From a checkpoint of a small image captioner: encoder activation gelu, encoder patch size [4, 4].
Rows from block 9 of the image encoder of a small image captioner, named by matrix and row number. Rows with one number belong to one neuron. Each number is 50 + 12 x the weight over its row's rms, rounded and kept within 0 to 99. All counts start at 0. After the name is the row's rms in percent of the matrix's.
Before each neuron's rows are labels from the 100 images, of 14976, where the neuron reaches its highest value: "strongest on" is what is common among them. Only what is clearly more common there than usual is listed. The data: dead-leaves pictures: piles of overlapping shapes.
# fc1: MLP up (encoder.blocks.9.mlp.fc1.weight, 512x256), inputs 0-63
# fc2: MLP down (encoder.blocks.9.mlp.fc2.weight, 256x512, transposed), outputs 0-63

strongest on: dark; shaded
fc1.452 087:39 52 34 48 67 65 60 61 36 35 40 55 47 38 53 57 54 44 63 35 50 65 34 54 59 59 44 42 69 37 47 63 73 45 50 64 31 57 71 46 28 42 62 63 44 42 66 50 51 34 64 31 58 58 64 36 59 43 54 26 41 31 39 36
fc2.452 079:35 56 33 65 52 70 67 47 61 49 54 67 50 70 53 65 64 47 34 59 50 62 30 44 35 57 32 37 68 55 55 55 49 39 27 56 57 40 41 58 66 41 47 62 56 68 28 55 31 56 48 54 50 65 58 49 57 60 47 55 38 66 54 47

strongest on: vivid; large pieces
fc1.305 102:37 60 69 31 61 57 38 30 61 53 55 40 35 59 49 57 56 49 70 38 40 49 46 64 62 24 67 41 66 41 50 32 37 53 65 46 50 43 46 61 49 53 63 48 59 62 43 40 46 56 54 58 36 52 41 49 58 32 37 27 40 64 74 49
fc2.305 102:30 55 45 48 56 45 59 36 72 49 57 64 66 37 60 64 70 45 47 67 66 30 57 40 52 71 65 64 41 62 60 43 42 64 67 59 61 50 30 51 55 40 44 43 54 53 49 32 35 75 51 60 58 40 52 49 61 63 66 38 60 71 59 45

strongest on: vivid; large pieces
fc1.179 088:39 65 70 52 48 64 57 50 40 56 44 31 41 31 67 28 54 38 45 32 67 46 51 44 36 47 55 51 36 68 53 37 68 55 69 47 55 32 38 41 51 56 56 41 41 72 43 37 53 53 74 50 40 70 47 40 46 49 43 40 41 59 66 51
fc2.179 088:64 48 48 32 43 56 43 67 34 54 42 58 55 36 48 45 49 46 63 43 79 47 70 40 49 45 55 71 40 52 62 55 56 53 44 67 47 44 36 52 79 57 46 44 51 33 40 68 45 42 65 60 40 55 50 76 51 28 71 45 58 50 56 39

strongest on: dark
fc1.416 101:37 75 42 50 34 70 55 52 34 55 35 34 61 57 50 28 58 30 56 66 42 59 68 61 38 49 57 37 45 54 52 56 75 68 38 47 48 53 58 52 27 67 51 34 49 33 43 66 55 39 57 66 58 46 41 35 50 35 61 35 38 53 48 51
fc2.416 093:44 52 51 39 58 45 52 71 56 56 51 45 59 69 43 46 39 72 45 45 65 43 35 40 39 34 48 30 62 37 75 43 33 37 48 56 60 40 63 48 63 42 46 54 57 40 28 54 60 49 29 47 59 33 57 54 57 46 45 63 48 33 50 57

strongest on: cool; large pieces
fc1.492 121:39 53 57 65 37 61 60 61 52 55 46 29 36 52 66 54 34 50 43 51 55 39 52 46 68 51 51 46 49 48 64 31 57 60 46 42 35 49 37 61 60 56 45 25 60 47 40 24 44 43 67 48 72 50 52 40 46 41 34 30 48 55 63 35
fc2.492 127:67 55 52 42 53 47 69 39 46 73 46 51 60 44 47 50 44 46 44 42 70 59 54 49 44 58 49 41 65 75 56 56 65 40 32 60 57 76 39 37 53 67 62 51 65 46 52 43 36 35 40 50 49 56 36 63 64 49 49 34 31 39 54 45

strongest on: shaded; cool; palette: dark
fc1.430 091:36 77 44 34 40 67 48 67 55 37 58 38 53 43 51 24 38 49 76 55 34 41 41 29 39 41 46 42 38 24 41 61 46 49 39 32 27 51 62 67 33 35 44 60 59 62 70 42 31 56 46 60 60 56 53 23 58 31 32 52 50 52 56 54
fc2.430 086:30 67 39 34 50 51 65 46 56 58 42 60 45 63 61 51 34 63 64 54 40 69 60 54 52 42 69 40 53 31 33 46 55 55 29 69 60 34 68 39 46 29 51 61 60 63 44 43 49 57 59 62 59 45 36 46 61 38 56 59 53 34 28 52

strongest on: shaded; earthy; dark
fc1.247 096:53 50 54 69 35 59 60 38 26 67 36 40 40 51 51 26 49 32 71 70 62 44 68 34 66 42 44 53 47 38 40 44 70 45 21 38 25 65 37 61 56 58 42 39 54 47 44 43 34 50 39 40 48 59 36 53 72 50 47 53 42 65 49 52
fc2.247 094:35 25 44 63 54 58 34 41 52 58 69 66 36 67 52 62 49 51 53 41 39 64 48 69 60 58 44 46 55 67 52 46 26 64 35 53 62 42 71 33 59 45 61 43 54 56 61 52 41 55 56 46 58 34 67 35 56 57 50 67 42 32 35 53

strongest on: pastel
fc1.317 098:48 49 70 53 48 63 57 56 33 51 56 46 33 37 50 35 54 61 57 62 50 60 60 62 55 46 65 41 50 33 63 56 47 59 40 63 41 27 36 47 70 33 27 29 59 35 35 62 41 57 69 42 45 54 45 50 35 59 61 52 63 46 35 39
fc2.317 090:60 56 34 50 69 54 34 44 56 66 61 42 34 36 41 57 64 46 30 40 20 45 40 32 49 49 49 37 50 41 49 42 58 44 57 49 53 43 37 62 31 39 77 40 39 53 68 60 68 52 55 35 75 36 63 39 42 49 46 76 55 23 49 57

strongest on: large pieces; dark
fc1.351 110:51 60 42 46 44 62 46 63 56 49 51 35 27 30 55 33 44 48 50 73 45 38 61 37 57 46 38 56 46 55 63 55 36 45 57 51 51 57 28 57 36 39 53 49 52 59 35 34 49 62 57 50 52 44 40 42 52 65 40 29 44 52 68 43
fc2.351 097:66 61 59 43 34 43 56 37 52 48 38 60 55 54 53 48 65 57 29 67 56 51 65 41 26 47 44 68 67 59 66 66 55 71 52 60 67 70 45 32 78 66 63 43 40 44 63 59 32 37 47 62 50 65 51 47 65 64 43 39 61 41 73 36

strongest on: earthy
fc1.342 126:62 45 59 65 43 49 45 45 29 64 48 55 71 46 38 56 46 46 59 61 71 68 57 56 66 57 49 49 50 59 67 42 48 72 31 30 38 61 38 69 58 43 46 62 57 70 48 49 60 58 40 59 75 50 56 67 66 49 52 41 52 56 52 48
fc2.342 144:52 69 37 64 79 43 51 39 63 63 72 44 47 40 52 59 51 54 29 48 65 43 47 49 58 53 57 47 38 72 63 48 52 51 37 72 54 37 37 47 58 67 78 60 67 49 51 41 53 55 44 63 58 34 50 45 26 62 51 61 52 39 56 38

strongest on: pastel; large pieces
fc1.42 086:55 55 62 40 67 71 67 61 49 35 66 61 28 40 62 58 68 46 47 59 52 72 42 36 40 33 31 69 40 51 40 52 65 45 53 62 58 63 65 40 69 64 66 34 42 66 34 34 41 63 37 49 50 46 45 49 47 42 35 39 33 29 58 50
fc2.42 079:40 43 66 33 45 34 41 57 55 54 32 62 46 38 44 45 46 49 35 57 51 67 58 62 46 35 58 29 44 30 32 70 70 65 58 55 41 65 54 33 48 55 50 43 45 34 41 51 48 28 71 52 53 72 52 54 47 64 42 44 53 37 37 37

strongest on: pastel; large pieces
fc1.211 084:35 47 39 40 36 61 44 53 58 62 34 50 30 55 68 48 52 66 54 50 29 47 51 51 37 50 44 63 64 38 31 34 56 73 43 61 36 51 67 54 40 42 29 52 62 74 42 32 45 35 46 47 55 67 61 58 31 50 52 62 64 46 35 38
fc2.211 081:58 48 63 58 71 40 66 65 57 62 45 60 68 44 70 57 58 68 51 51 53 34 48 38 52 42 32 54 61 46 62 49 45 69 37 71 44 57 63 43 34 65 46 66 40 42 43 47 44 45 44 43 44 38 29 53 48 33 55 33 59 30 44 57

strongest on: earthy; large pieces
fc1.367 091:63 59 55 34 50 44 52 41 36 62 52 48 65 60 69 54 72 53 62 51 36 68 62 48 33 51 42 66 49 26 56 46 50 74 49 27 34 54 50 70 50 50 31 25 50 55 31 31 41 53 65 34 67 61 33 61 50 55 61 53 38 64 59 49
fc2.367 084:58 38 63 33 51 41 58 50 44 40 48 35 43 41 53 52 37 71 56 43 68 61 51 38 55 39 67 44 55 41 51 35 48 39 46 58 65 30 48 59 52 60 41 31 41 62 43 36 44 51 63 59 52 56 37 56 61 40 50 61 53 64 43 58

strongest on: pastel
fc1.10 090:51 39 37 33 66 70 32 35 29 63 49 45 49 68 40 29 52 41 41 55 57 44 63 55 29 37 57 54 63 54 39 47 35 54 68 57 48 43 40 38 53 55 25 42 51 63 55 59 40 59 67 45 73 51 26 44 45 65 30 35 53 42 53 40
fc2.10 084:45 52 51 64 51 71 60 63 70 70 69 66 39 52 30 42 39 60 31 75 23 79 55 45 41 38 34 24 38 31 64 64 57 66 52 33 46 61 48 50 53 65 44 59 46 62 68 59 45 40 59 20 59 45 68 64 41 55 47 34 54 44 34 58

strongest on: warm
fc1.326 136:73 38 59 40 44 56 57 40 42 47 35 36 47 35 66 53 57 66 62 55 54 75 61 57 52 46 30 41 58 51 48 35 40 60 53 31 57 45 56 66 67 38 35 57 56 47 53 60 45 71 58 43 56 34 38 61 67 56 51 34 33 54 59 48
fc2.326 150:55 56 39 66 43 42 43 39 55 50 29 45 51 50 49 57 49 57 33 48 57 57 46 48 39 53 65 44 22 28 58 51 60 40 76 65 67 30 42 53 49 72 33 54 47 59 56 65 40 66 45 52 28 37 43 32 17 40 63 67 41 49 52 39

strongest on: earthy
fc1.153 097:68 42 49 47 39 53 41 44 39 77 42 31 36 48 59 27 58 57 40 60 43 55 25 36 49 46 34 43 58 61 58 48 65 74 53 34 45 39 35 67 36 45 60 48 68 72 60 56 61 57 46 51 61 43 37 39 46 62 38 45 74 26 46 70
fc2.153 092:35 48 43 26 44 56 58 31 53 46 69 75 66 35 41 64 64 61 63 40 42 52 45 61 54 43 38 65 68 58 38 46 47 64 52 56 67 71 47 28 55 42 48 70 44 47 37 52 58 27 55 44 48 43 36 48 62 39 46 58 42 32 48 40

strongest on: grey; large pieces
fc1.160 092:43 71 60 71 44 47 57 49 58 74 28 57 29 44 46 42 52 47 54 69 45 55 38 53 57 37 45 39 28 41 36 37 52 37 45 51 55 56 33 48 51 48 50 27 37 70 44 55 58 53 67 52 67 45 36 42 56 69 30 53 45 43 38 56
fc2.160 090:47 30 53 33 70 40 59 37 49 53 56 67 55 50 34 58 56 31 44 47 66 28 52 70 57 45 69 62 60 49 36 52 40 52 44 60 52 64 40 44 43 35 57 55 63 57 57 75 53 54 68 49 49 55 46 56 37 59 70 57 62 56 76 64

strongest on: large pieces; vivid; earthy
fc1.261 124:57 50 52 40 33 44 58 40 28 41 56 43 37 30 65 52 45 66 40 49 64 39 62 49 53 46 56 61 43 61 59 54 47 64 51 30 66 41 23 65 49 32 43 36 39 52 26 51 57 68 69 34 72 62 58 64 56 52 53 51 42 56 64 64
fc2.261 134:60 55 47 32 32 46 65 55 62 53 41 60 45 42 55 59 74 64 45 68 63 56 42 51 27 58 56 54 40 51 65 32 58 52 71 55 66 57 31 45 62 66 52 51 56 33 45 45 34 62 37 64 31 57 38 68 61 33 59 36 41 47 51 40

strongest on: vivid; large pieces
fc1.501 106:51 52 69 47 59 57 63 45 45 54 38 49 45 36 76 46 62 40 60 51 36 21 44 56 52 30 63 78 56 57 53 31 39 47 80 39 37 45 33 66 69 34 29 43 51 68 51 38 29 46 56 43 44 51 33 44 51 35 29 34 53 32 61 37
fc2.501 108:67 39 43 24 33 46 62 53 49 42 35 45 53 60 46 52 59 45 56 47 77 42 59 47 36 72 64 60 52 60 47 50 67 64 59 49 60 67 38 38 48 46 46 57 42 44 55 57 31 64 59 62 36 45 57 47 62 40 56 41 36 64 52 34

strongest on: vivid; large pieces
fc1.166 089:45 57 66 48 46 56 44 33 36 48 30 55 57 53 43 65 63 32 51 66 66 35 59 60 34 43 48 65 60 57 52 41 51 56 60 56 49 62 59 66 54 67 41 38 39 50 42 38 66 52 37 67 42 56 48 37 49 64 52 54 44 28 53 38
fc2.166 080:57 68 49 61 52 61 58 46 61 57 55 46 54 38 70 56 65 26 56 70 45 51 51 69 60 71 37 48 37 33 55 39 38 53 32 46 60 54 67 50 54 41 55 52 55 60 50 37 29 63 32 40 44 59 35 57 37 60 69 50 62 36 54 55

strongest on: vivid; large pieces
fc1.189 083:41 55 54 66 39 62 55 42 66 43 49 59 66 56 55 42 53 40 68 59 40 50 62 46 66 47 34 45 61 49 46 40 51 57 66 55 32 49 62 58 31 65 62 64 41 67 46 38 32 46 40 46 53 44 57 39 33 35 45 44 31 58 46 41
fc2.189 078:50 75 41 36 62 30 57 58 48 54 50 29 49 69 47 45 51 66 66 64 39 43 35 38 56 35 62 33 43 65 41 36 47 53 60 66 72 36 42 44 70 47 44 37 42 32 72 35 59 37 58 70 35 32 49 58 61 39 40 47 35 40 45 38

strongest on: grey; large pieces
fc1.252 089:61 60 60 57 41 48 42 49 33 62 24 59 38 48 50 29 59 46 67 35 42 55 59 67 36 52 41 45 63 29 37 45 66 40 43 56 52 56 64 71 44 43 28 50 67 58 38 55 48 45 38 57 36 43 50 60 63 47 56 55 75 64 66 42
fc2.252 083:56 37 49 46 52 69 69 31 44 43 32 67 51 34 42 33 34 49 32 51 71 51 67 35 69 45 58 57 56 47 30 29 62 70 47 54 36 47 41 34 34 35 51 32 53 57 40 72 62 42 56 54 57 49 60 62 61 54 30 43 61 36 44 59

strongest on: earthy
fc1.370 103:56 64 40 53 30 59 52 41 48 67 28 52 59 54 51 52 39 27 44 55 54 73 62 52 44 63 47 60 43 27 27 42 67 53 45 39 42 49 54 39 43 43 47 27 49 54 50 59 60 35 54 34 73 41 59 41 40 36 46 23 59 51 44 40
fc2.370 115:36 30 46 58 52 32 44 69 60 52 56 67 30 54 47 59 47 68 23 42 46 67 51 51 68 51 50 32 47 69 40 64 35 50 53 62 56 32 62 51 37 26 64 68 45 39 53 63 47 53 53 49 55 42 44 56 44 58 48 59 46 57 38 66

strongest on: grey; large pieces
fc1.415 087:47 66 56 48 64 69 68 50 35 48 58 68 35 40 36 31 35 30 39 42 60 35 69 52 47 36 53 58 42 52 30 64 61 65 34 41 29 42 37 40 49 32 47 66 66 55 40 45 33 70 31 39 56 53 51 56 35 54 52 39 39 68 53 49
fc2.415 082:43 33 42 67 67 54 53 35 68 66 49 57 55 68 60 68 31 42 55 66 41 37 53 61 52 58 44 70 52 45 62 65 64 54 57 52 54 47 49 70 36 52 66 50 32 55 40 56 33 63 59 53 60 34 38 63 68 30 68 50 65 41 54 53

strongest on: shaded; dark; earthy
fc1.34 119:58 72 63 41 42 79 46 65 44 66 58 46 46 52 41 31 59 36 64 54 43 50 65 31 50 63 41 39 61 26 32 53 60 62 40 39 46 45 48 63 31 28 45 16 39 69 38 58 47 30 53 51 73 59 47 31 52 47 50 36 58 43 61 44
fc2.34 108:57 55 42 63 37 29 47 48 64 63 48 64 47 61 59 54 46 63 43 54 57 51 59 51 42 52 56 26 42 65 51 54 46 53 20 42 54 45 44 53 56 25 62 51 56 55 52 32 28 35 50 68 59 56 54 46 32 65 46 49 35 58 38 43

strongest on: vivid
fc1.175 089:64 48 48 63 32 68 46 38 33 68 52 60 37 46 72 53 49 36 39 51 65 65 61 58 55 31 48 48 48 63 53 40 65 42 39 50 41 45 54 48 39 60 42 47 59 37 29 63 32 70 49 50 60 44 66 53 62 57 30 55 57 53 48 51
fc2.175 083:61 60 34 49 51 30 44 33 71 42 50 56 67 42 45 46 46 41 47 45 74 63 32 39 36 34 47 50 60 57 57 58 71 42 50 45 72 50 48 46 47 75 69 61 51 50 27 62 62 51 38 47 62 33 50 68 57 43 35 31 60 67 64 55

strongest on: earthy; large pieces
fc1.456 095:60 51 70 29 35 61 35 40 32 53 41 29 53 46 73 64 62 60 45 51 67 48 60 40 58 34 53 52 64 43 67 38 48 69 51 33 45 36 44 48 40 31 59 28 41 50 54 45 34 79 44 45 67 54 41 58 43 33 38 29 47 62 39 45
fc2.456 090:69 49 55 27 27 33 71 56 70 44 50 57 39 36 65 71 66 49 29 67 72 59 52 47 46 53 61 38 44 48 43 58 55 53 55 44 53 56 58 37 58 70 60 61 48 34 53 46 31 61 62 51 39 48 48 69 61 43 60 44 35 53 65 55

strongest on: pastel
fc1.381 112:64 59 59 43 52 64 32 45 49 60 46 49 19 34 53 38 50 64 50 47 35 62 62 61 60 32 56 64 52 59 33 45 51 53 40 43 51 32 66 61 42 45 39 44 40 46 40 47 63 53 52 41 57 41 62 36 52 52 42 44 42 46 45 54
fc2.381 107:60 60 57 61 62 49 68 50 60 52 62 44 36 47 47 56 46 69 45 36 37 46 35 45 60 40 43 36 33 62 60 25 45 33 49 64 49 37 43 47 65 48 63 65 67 44 51 54 44 51 59 43 57 32 72 52 57 44 40 60 39 31 52 69

strongest on: vivid; large pieces
fc1.250 117:48 46 52 46 64 36 46 52 34 55 57 28 40 33 66 46 41 60 48 58 45 56 46 51 48 50 40 55 43 34 62 38 46 74 63 49 52 54 34 76 49 41 38 49 48 54 58 33 50 57 73 31 57 57 43 48 44 60 36 33 53 31 42 50
fc2.250 113:69 42 48 24 38 52 68 56 39 62 50 57 70 51 58 38 47 67 41 62 55 45 49 54 32 70 59 51 70 61 42 49 72 47 44 58 52 66 48 43 64 62 55 51 59 38 49 54 45 54 55 55 31 58 34 57 58 54 51 47 56 41 70 75

strongest on: dark; shaded
fc1.405 126:45 74 48 52 26 61 49 59 73 41 61 53 55 62 37 53 54 26 70 66 43 48 53 31 38 56 64 35 47 22 29 47 63 53 43 45 36 54 57 40 30 58 47 16 39 44 58 65 52 44 52 52 52 54 43 39 58 51 46 60 65 61 57 25
fc2.405 132:41 60 58 56 55 55 36 60 62 47 62 44 38 70 39 51 48 42 36 58 52 65 48 44 34 36 55 43 30 47 58 72 38 44 28 49 64 40 69 48 35 33 43 50 37 44 51 48 46 52 48 58 48 63 53 49 38 46 54 56 47 44 57 38

strongest on: dark
fc1.334 085:46 74 39 40 33 40 56 35 69 34 63 29 56 37 52 33 65 37 53 64 52 62 35 31 37 63 67 47 69 54 54 60 59 66 48 57 32 53 58 52 61 63 40 56 30 62 53 69 47 67 59 35 61 44 64 66 67 68 68 49 45 58 59 56
fc2.334 076:43 49 49 62 59 33 50 70 47 36 67 39 51 38 27 60 40 41 39 73 33 55 37 50 48 59 51 49 58 46 29 49 67 45 31 49 54 61 49 48 30 65 29 36 58 46 49 49 65 55 51 54 35 51 57 57 52 41 71 50 43 38 65 56

strongest on: pastel
fc1.225 110:58 34 54 58 68 52 60 67 34 35 52 46 40 22 58 39 34 51 52 59 37 63 68 58 51 58 60 59 59 51 49 64 28 57 51 43 54 45 40 70 44 42 44 56 37 58 62 33 66 54 50 63 48 33 67 59 46 69 37 48 45 27 25 72
fc2.225 123:29 76 39 65 60 33 52 57 52 44 61 52 42 60 49 49 44 61 35 48 30 54 37 29 36 56 53 36 44 36 42 40 50 45 48 46 50 36 57 50 52 62 73 64 61 38 40 65 45 54 57 45 58 41 60 58 40 48 38 51 33 36 57 42

strongest on: cool; large pieces
fc1.55 087:70 64 70 70 39 46 33 58 57 44 31 48 47 33 47 60 51 46 57 60 52 58 36 48 34 53 66 39 53 32 59 39 65 52 57 53 32 57 61 33 65 61 62 63 44 62 39 35 42 46 57 57 40 66 33 52 52 39 71 65 59 46 26 68
fc2.55 082:59 65 62 32 70 50 45 45 56 41 72 57 34 39 64 36 55 58 45 44 58 63 35 62 57 71 64 49 28 54 34 35 41 45 67 60 40 44 38 67 38 52 58 31 54 34 50 70 65 52 69 68 35 51 43 47 32 60 54 43 50 60 58 51

strongest on: grey; large pieces
fc1.296 089:34 59 65 49 37 49 53 66 55 56 66 41 39 51 45 41 57 34 50 39 59 63 55 47 64 59 50 46 42 37 62 37 37 72 40 64 48 51 68 47 40 60 50 42 51 66 65 33 61 60 40 53 58 49 26 40 41 27 58 27 63 54 33 26
fc2.296 081:56 41 48 42 69 46 67 63 58 64 51 56 46 37 55 67 52 43 36 51 44 31 31 61 45 65 36 41 62 35 57 45 54 32 42 47 27 47 49 51 58 34 48 37 58 64 60 56 54 38 61 58 44 58 63 36 41 37 31 31 38 55 55 48

strongest on: earthy
fc1.139 088:58 34 58 61 32 63 34 51 26 37 30 54 31 27 66 61 62 34 38 52 47 72 35 66 61 42 60 58 47 38 66 57 55 68 58 53 60 60 48 71 42 38 53 62 39 81 55 35 55 45 49 29 73 34 33 48 40 68 64 33 73 37 55 54
fc2.139 082:37 41 57 42 55 64 29 51 58 38 68 68 63 33 45 51 62 52 28 71 28 73 62 58 37 64 56 49 43 59 59 37 47 33 41 45 57 62 73 52 63 28 45 68 55 52 61 43 68 55 58 57 50 51 65 36 56 44 40 75 69 64 64 54

strongest on: large pieces; dark
fc1.188 123:34 55 43 38 58 43 42 59 43 48 59 44 45 55 73 47 47 57 31 49 41 34 53 47 66 48 51 54 36 34 67 31 62 62 36 47 36 47 29 63 54 58 52 49 37 42 24 28 42 75 51 56 59 55 42 53 48 51 41 54 43 49 63 51
fc2.188 119:75 54 49 34 41 61 55 38 34 54 48 59 56 51 69 38 62 56 54 43 69 33 56 43 35 54 54 68 69 68 44 58 64 52 67 48 62 56 32 59 78 54 73 44 51 54 47 57 40 49 49 50 40 35 59 41 65 51 42 33 59 31 73 59

strongest on: earthy
fc1.168 092:64 32 39 43 30 46 63 42 48 40 29 31 39 52 63 54 39 52 53 72 57 69 53 57 54 42 52 54 66 37 52 55 48 41 45 42 60 60 46 43 42 30 53 63 53 66 49 40 47 65 62 51 59 61 36 66 42 38 55 41 65 61 58 66
fc2.168 089:62 39 30 31 58 41 45 49 50 56 47 54 54 34 57 41 34 66 61 66 34 54 38 39 63 52 42 44 38 69 52 48 52 51 38 54 48 33 61 51 48 61 55 45 49 63 37 56 50 51 64 40 49 51 54 71 52 49 45 62 59 58 27 65

strongest on: pastel
fc1.70 104:70 56 56 63 48 52 58 60 63 49 37 29 39 51 36 50 37 38 53 32 45 57 47 52 53 30 44 72 46 60 58 60 33 44 43 44 30 32 40 67 37 41 50 40 51 70 38 47 74 50 63 59 53 26 53 38 34 67 32 54 56 27 36 56
fc2.70 120:40 71 31 53 40 33 62 51 68 60 62 32 36 46 50 55 53 65 28 43 31 51 46 45 48 52 43 38 43 50 43 41 38 37 32 51 62 56 35 71 54 42 72 41 51 31 60 53 46 49 41 56 70 52 44 36 46 53 28 43 33 36 35 55

strongest on: vivid; large pieces
fc1.133 117:49 40 63 30 45 42 46 44 33 42 48 51 30 43 61 42 48 46 48 57 57 45 58 65 54 31 39 53 41 47 58 43 49 76 82 59 47 66 38 61 48 48 39 43 37 62 29 50 58 53 61 61 47 55 58 39 54 41 45 26 58 39 71 64
fc2.133 134:41 48 48 35 42 52 53 40 47 46 32 64 66 50 51 66 56 45 54 47 53 50 68 58 42 54 79 70 41 54 53 36 65 46 61 61 52 54 31 38 64 73 45 42 50 53 56 61 53 49 57 67 31 64 47 66 49 48 61 49 49 61 69 49

strongest on: vivid; large pieces
fc1.5 100:61 47 48 35 63 65 55 60 44 42 49 58 51 61 57 43 51 32 60 51 32 54 31 50 45 41 39 64 38 51 56 57 32 63 73 46 44 37 40 45 68 30 39 39 42 44 28 45 44 51 74 58 39 41 40 40 68 32 37 34 66 46 47 64
fc2.5 099:47 46 65 45 48 36 51 54 64 64 52 50 47 36 46 71 66 49 55 64 65 49 65 60 47 66 46 63 56 46 54 42 72 47 49 74 66 49 52 33 52 51 54 66 55 47 68 69 41 51 43 75 46 66 33 40 58 29 61 43 56 63 67 36

strongest on: cool
fc1.459 088:41 60 45 72 61 36 45 34 65 46 41 37 32 50 41 47 41 55 67 55 46 44 33 44 45 26 60 69 33 56 34 56 56 44 42 33 38 39 57 57 52 59 51 50 35 76 32 43 59 42 66 54 64 52 53 54 35 60 59 22 54 54 63 48
fc2.459 084:54 53 53 64 32 62 45 52 39 34 47 55 53 71 69 46 53 49 29 48 34 58 51 59 38 72 55 47 66 34 61 39 37 35 39 55 61 58 50 58 62 44 62 53 68 43 59 72 53 43 53 53 28 52 51 45 40 56 44 71 42 59 49 66

strongest on: large pieces; earthy
fc1.93 113:64 34 62 56 29 58 37 43 42 48 42 32 37 35 49 33 52 43 36 58 59 67 69 52 55 49 53 65 51 29 49 32 31 75 66 30 55 35 26 67 62 29 45 40 32 68 40 56 41 52 67 59 49 47 42 67 67 51 30 47 49 51 43 60
fc2.93 109:59 47 32 51 40 43 66 41 51 65 50 46 58 49 63 63 49 64 19 48 61 59 48 40 28 52 42 45 41 58 51 35 43 37 41 65 54 55 31 45 66 55 68 54 45 53 54 39 40 50 33 55 55 37 43 63 50 57 53 61 42 51 46 62

strongest on: warm
fc1.77 084:42 69 39 46 34 43 39 57 30 63 46 33 33 38 38 49 56 68 42 40 38 49 29 60 56 65 37 48 49 41 51 40 40 71 37 56 39 38 36 67 66 26 67 54 59 55 73 55 37 63 54 44 45 59 36 54 39 66 42 53 68 52 45 50
fc2.77 077:34 45 53 50 36 56 54 47 31 59 34 50 53 69 51 67 71 65 44 67 51 43 60 70 57 56 71 54 44 47 66 53 41 39 51 54 32 38 49 30 46 45 50 65 36 59 60 39 48 61 49 44 32 60 59 51 65 63 29 55 37 64 54 70

strongest on: large pieces; grey; earthy
fc1.44 107:69 58 63 44 35 69 45 39 46 67 51 29 68 55 39 41 40 34 56 64 63 59 46 55 55 45 50 46 59 23 50 32 69 63 50 45 45 40 51 39 60 46 39 30 47 42 48 55 52 53 47 30 43 67 51 47 48 60 53 35 45 65 58 60
fc2.44 114:54 46 47 32 70 40 28 49 68 36 52 56 23 67 46 50 45 53 41 62 30 64 39 59 53 37 50 58 43 61 75 63 40 56 57 62 49 49 45 41 45 35 51 54 55 45 50 57 55 44 40 47 42 41 53 41 45 41 34 42 51 52 51 61

strongest on: shaded; earthy
fc1.318 097:59 51 55 59 51 58 67 46 31 74 49 29 69 59 62 65 55 52 69 62 58 54 52 37 32 42 63 54 69 54 56 61 58 64 43 46 64 46 59 40 42 66 58 54 68 38 49 53 35 37 34 38 54 38 70 57 46 63 35 48 34 71 59 41
fc2.318 091:27 57 58 46 52 43 40 59 39 57 44 64 48 50 37 43 49 71 62 64 62 42 30 65 56 66 65 43 24 63 39 56 20 37 29 76 66 42 63 37 61 56 71 68 59 42 59 46 56 48 30 49 38 47 40 57 50 65 49 60 46 63 54 37

strongest on: earthy
fc1.493 095:65 53 66 72 43 50 40 35 37 57 50 54 32 57 50 55 37 28 40 49 40 47 65 48 63 41 50 55 50 46 48 37 33 76 55 42 55 46 30 64 54 27 69 31 58 62 55 31 52 61 40 54 82 55 42 35 50 51 28 56 66 44 58 45
fc2.493 098:51 62 59 62 59 50 48 67 65 55 59 38 35 58 65 63 49 57 54 32 40 54 59 32 70 43 67 52 32 56 61 49 43 49 38 45 44 60 57 50 46 67 65 65 67 63 64 51 67 26 54 53 58 52 27 41 21 62 43 44 66 44 64 28